config.yaml
encoder_arch: "resnext"
text_encoder_causal: true
text_encoder_width: 256
Rows from block 2 of the image encoder of a small contrastive image-text model, named by matrix and row number. Rows with one number belong to one channel. Each number is 500 + 50 x the weight over its row's rms, rounded and kept within 0 to 999. All counts start at 0. Numbers have three digits each.
After each channel's rows are labels from the 100 images, of 14976, where the channel reaches its highest value: "peak on" is the class under the peak. Only what is clearly more common there than usual is listed. The data: single toy objects rendered from many sides on busy backdrops.
# convs1: grouped (8 groups) 3x3 conv (encoder.blocks.2.convs.1.weight, 128x16x3x3), inputs within the group 0-15, a 3x3 kernel for each
# convs2: expand pointwise conv (encoder.blocks.2.convs.2.weight, 256x128x1x1, transposed), outputs 0-255

convs1.65:501451522531507477470527485500534470543464481524483469495495523465536514486490489505450539444578480504481512442438569513376501507620452452460526507502427527588470514637392426749539535289482510494518499498518484530500518486535490459459516472504485476534471490528562559468540431507582574452398546523488518506474490511550496494523612483455480524559407453507512487477454505508463488511465552488498486481500482499569544532392508472479490
convs2.65:477473503534546563441499590481502453463504559475490540567529539478408508351493416524562500535575519414612506520523521501525587405417562528566603524502501489516564481443512482516619478621449466507527483636517502428437458499481481642496546506584515490559484480454498493499415497450487500393446513459533535530458429541438481500526470466574546540510462559527430469477441463585482465485491528543423517479508528535530393546538513523521482420511389486402491493473519436525430606535518535430422465407493452585463451521492483487463491488458528495450551529529390481501497514411487507575450465451486496426499503536583426479470406488470523551517493511502424536451542472459458541441468477534474371501519466491469574510452497564430493511461504557501476445505368520442525494431552434
peak on: part in the main colour; part in the second colour

convs1.38:518472528525522506514479511448530526440533448466530435496525471501432567465443564516517470455536484560472473562528480514438534446584488467603579493539517510475481494484463488515501503504549484473440432529589447473597488567561421521466566534435534480454524501566540452410515583552535479504541514514444572538481471428457389489464492596453557409641411422475516494475434440618401554483465551513498549512415613441421512571445521512504447
convs2.38:574503599489563404486440491553401448558379508528569492521549537546493558506496534526542577514506481499494532484459585525539447526521494426497472520518492561574491572539558421475573452548512410493556535504503519434519461586475453485544459606492412617523488598551515544532488467455426452522501468559490446501523441455500514456632483618495545603514484533538521600500540500435438582492494481449520506488478496453439517472496485452593486490491534436547562454494520488513542507479473418502553472512502490521537626533461597470393552508498524480595441507564602441490550538470580506444351509621415470480559518623542511515513559478450514486495513521503443499423503463456556521495503565489601479434491485564515467491568583541570485441458551509565489514469456434509521498593541497
peak on: part in the main colour

convs1.56:450475443594387542563429490474470621523489466642551522462520587511532494611387427486475467522457485540460484470470466459456431471589552502499481489512510547491523520489563556580426475479548547420454550437561475465489567475475543519522511481490476484538540462469504423521494633612543537555433465488538554529505488505519472508552435496507509473541464406477544494561524458508421524498429582475569474481468488487424487479471451406619533
convs2.56:515514437526449500480563557469479479411482444483462432463470532527534485529453406452579470571478499435570642533528465411490527469482549523409444514464483583446546453528491388502490556607491444481622495383519599433485493511546434494517482394500489490492475536467477492524393474469588576570465428506462529475533554498418528477459419421462417526466498530415474435457475549460498510457583507484495467502558476472544507484616500556447524466561508520532489399627442515475515564488491491542480482492581597526498495558544433539551497570426544529472491465485512534567513500418466476463494524514503498612525522379488487433525545487510575369591510525473522500491443465524474521521419464525493493436493494478437477472575538535382481601486544531454486471540424447494448593435544480
peak on: part in the main colour; part in the second colour

convs1.44:501502470499486505508540487492477519482483425555476540489469473477594515490473521491476554550515430432586499516492509486488508503448491503501508564482498490509524504542446510497486506479510510550497397484610555456516496499504599538466466556498539498521474399536558448533550505512500498521459515480491461510581397411575618488466512568526624385442544468504470507632586375377680438478487511509558533461487462530417494427534543508382539
convs2.44:518522486486506531477567450608461478520541454665592552538421482427495457500359547498515483477506530577473443371570467522535518561500543519531485497500458472472522544366572555569550627514480413456574553571451629532437459489511388495512465468502480493525413537521501449494547528552598474453422478503397491428502517486525503416511473535593512524499416521471445406453509487533519548467586590479501441525490520488531550550495532462495496499549466496489533528385515418478525453534501599525545561485492536528537470526490458508448441457452479403439493471476512520546485504441569531406490449465547552440470410548522449567501556435404494470438435521499431561524503524548402596494484548492490483491433533435512490514547533418565448507491499404568529424530495520533514468510481515
peak on: dark part

convs1.127:502596524471502426474455542526463485442472536523549492544517487491501454492485497467633563541452426533487505560674504592614429486421367580493509527486489488512464410538567523515499566471441467443506508579495494467502631638453449364447473448488532437546452445469519511528525448527480542488498478499475593501482503468465469488493497536478498478489523513578453530481452487430499508489549500531402440518488568479415500467488468489555573
convs2.127:453495538450508536510479474474577475533483497544406468551597530525457468524500536497534461571512536503521461489428453435515510506451470546510475556517380583559536506574503611568584513502495499524544546506558495582552532479465591467563487482541462467554584547523531529557427511511510497505411478389529432515589470483461550603435479535479539425467530518560477485588376594518422476555490440604577561461491418496441489511493505564520553572451429493386483543499393483492438575559517521545529522498457471529514475534484459684497438482495470411450518474573485557540465545607440502507478473448553571528596458566447425528533532551506547537489551576498453436494595573551566524562495510527488496454555535431517427496556483535472497473484498444555500540546563512403530437539520447
peak on: part in the main colour

convs1.18:507497483475539492496473497479479466447478513523504569507475533502461516484482505590520503512402448499471557526433419470437485479593590485487551504505529477543399446440489429599557557493438478538495535486508491498509486416524578584560441451440505596484530498440459420527520473393479371512483490641438528444476583499470540507511532430552549440444437640513499481510517501528518508504450468489502529482531475460370511458597584551587406
convs2.18:539485487487498489463537446476448479434521414454473426423447474493510468477610487489527473473485497607475517526476405560525510556478497507558521454475518447559595477507505555476479468525431503511517502469428522486546532424471526478513463502441486455505519470440488437593475480482566546553505510443517523456589504434486469317453528471498442486502439420458485478570481553457545489497492409451473512524605499584479486553422471539529456614585555438467523446509560596494487475545636514495585559500505487525493471495524437481614492425656447457338490424385516579522450488463542546512524484530451485488560483579502543513559480573526482502559549418486491561491493535534530457580534491486544491502593485435500496422580392575421570513461450459455558497478619476470510503464519531
peak on: dark part

convs1.92:470549517424576525540488533501515480518492514455484501489453483540537484507483482600411468595513491430580508523501500469548494477482470557554537466493455542581728522550494520600596530545376501527527524525479557499494488510464559534511414555627537479549512625646536630577549493510594607433492508586468541495456509519497477498527505502502472490495508505468491515494538561505502507473555534516520506527460445470485462463532448458497493
convs2.92:499461514586478462523540489505502460512553481533567504520512498539505464539440504455543508475392467489574404498546520497542557501580530549483554444499523565520547486438473600491466530469523522475575575515408577511543469477543445454589518504390517510476455503449426520488437507427509526545501554550517490511500412564637516467501559502537583470484418545534600415589508533488470522489480420571566552459433423538582401460527536488514491502426511507479517493490396515536510457390503490538411507549419505552471455448537488487461476501463488421498568527462456390468476448485561587449436420512406395477572381463512400548520431514530557547456483440475568560477440487541506443435459513533425486418541422382472459486556518542528513504486561548508473506501434521557562477595570408
peak on: orange part

convs1.79:576604492484519526462461467540552485484582580519445487496520519460542519529447507445495502534469472512480511478646508585679573440499523569510451483575414545482521421455423492459438413401440489530535521534481483548489522509393496703550501564512516501527523517489495554543493579481472456507470479512487487476518488474512512522481409459505396484488553476462483500505584634514596436451515506535539469476466527493493472511446534495527483
convs2.79:526221471519503433503401414472527433511504524487473504479501428519458497599496436490510492428533536553507493466459447505402450493482458606521531463505507455388540495566479463459457500449522395541517486501478442479520508490564485449482570479435462477452454496507525548490468378518463532465404512574500527573558554469376528540474463613454567504553494506590427492477499477504485512450498537505607507503497491532508509513500456478447397498487474552559439490578558630533486496473490478516419490542438509451460477508479523484447470416533440476481465551512474489439482625531505497489515414498469462646530456474562485470468573604467472531459441508508480591484457479496491473525527519571494483540489511511551490599513544482506531477546507446529514521454469482578323447502485465
peak on: part in the second colour; part in the main colour

convs1.9:519480465557481518438477497503509437477466481522459489508519527486511507512497508499480497408521484494490551537527545503544499510546525494475453507489526540487522566537660573594608462648509507521576537502497515543490500524463499468505430516546579567554532523576543582510456431409558453535470482471453470644523615626528577377420385462590438447463557401530517468496449411481478533526550571537486450536507464502464468502514517505475509
convs2.9:440561507454467527476508446557517450491539451530456523474462653455492492543438401454517476548521644521485516587483569481477477530517553524517510551509461499504508551502513440484491479546458504475518515432561507518437548432467423409430570471619492468429491477548443507575472457517449471614424530572480429470516528462457510507418448561485453615568566449473547514600534513480507518465509516478535503412468480486527466501438498563543483541471560555530435527515511507467535497532430476566494407491539470598533574467480451513517554524572547474446485463499475517516542509497448456489373414450546481578469534545628565515500469514515468484501460590639522534617540560487450559433497409545492432487468536422565603424535566441504554545511535470460402396560460537595521480483486507
peak on: part in the second colour

convs1.72:472524509496474540563505494501515489551512547508568466503479478515545492450579516539460489441530447494570503483506485465539411459497468462548483599529530530517504383472420679563442449752518539535483511582511460473426538513502488415509466477478518491520517547451490457525464472517539493584575463485544480535486528507515510475510518458589536485443540510534433402487408466494558545506527528484631566437526493564463418534538468556521466
convs2.72:451513576496532512482469502509494539549508557605485514454484496543575550429483467505530525570365478570425451544467499489476498573565486560584592512417530550474486562573438513547440541546520552501455598487448502507470401460520604502506558524457468465490464543514404499483570525517432523601454551501467432546489580479415555548524479495421447621608483464520505494531521516504406494449523516536476467516523433452422563451608562501476502516504538482441445483572500555455544381538549506471506531543597509473433486462370480515676391530476505493555542490543478467591549554472497484500502420453470556420546479470558501438596589511486504533487508497524517472438475488491447467484482428462440468520442544456451474548493481467579445540618459555442547549555525498462552497546443524
peak on: part in the second colour

convs1.53:507522576535499494507596417511499386471579403465465623435647507529549388437633597500537469496480462501483568445468485546486522476483480508473511457499482492487509525523464461533484543532503511588494480522511525366450490526524521547467503502505454554519481471501491505527429448525380624424560506541553431503546507581497501424460507478527567509540466517510506539517514471450514525514507500501442608568616415441426491468429510523492518
convs2.53:479540550582574473508556510507512476379518493432525519532493411549437541470468490537501507469449550556563503495557542523460501554531514522446513558546554437577471462369510490484557588491551522451464497562515476476456506553431513501445502578493554541479560521450536496523555476433442482535527502599391590468525529528517511529474496631515550555450591517528479534534514574537570448446513529448507457441547446553508495436588431488484359526382498440566560444510471494498475507439401505487511552467473450493454523558534557589449517371501428461487505549397507479499565535461538529488456490541345554492397497384459501468551610509550505449491503399442506509501426463431481563469475513360497419478506469468517521541479480402497531551535511544448559485533506445409524488536505469
peak on: part in the main colour; part in the second colour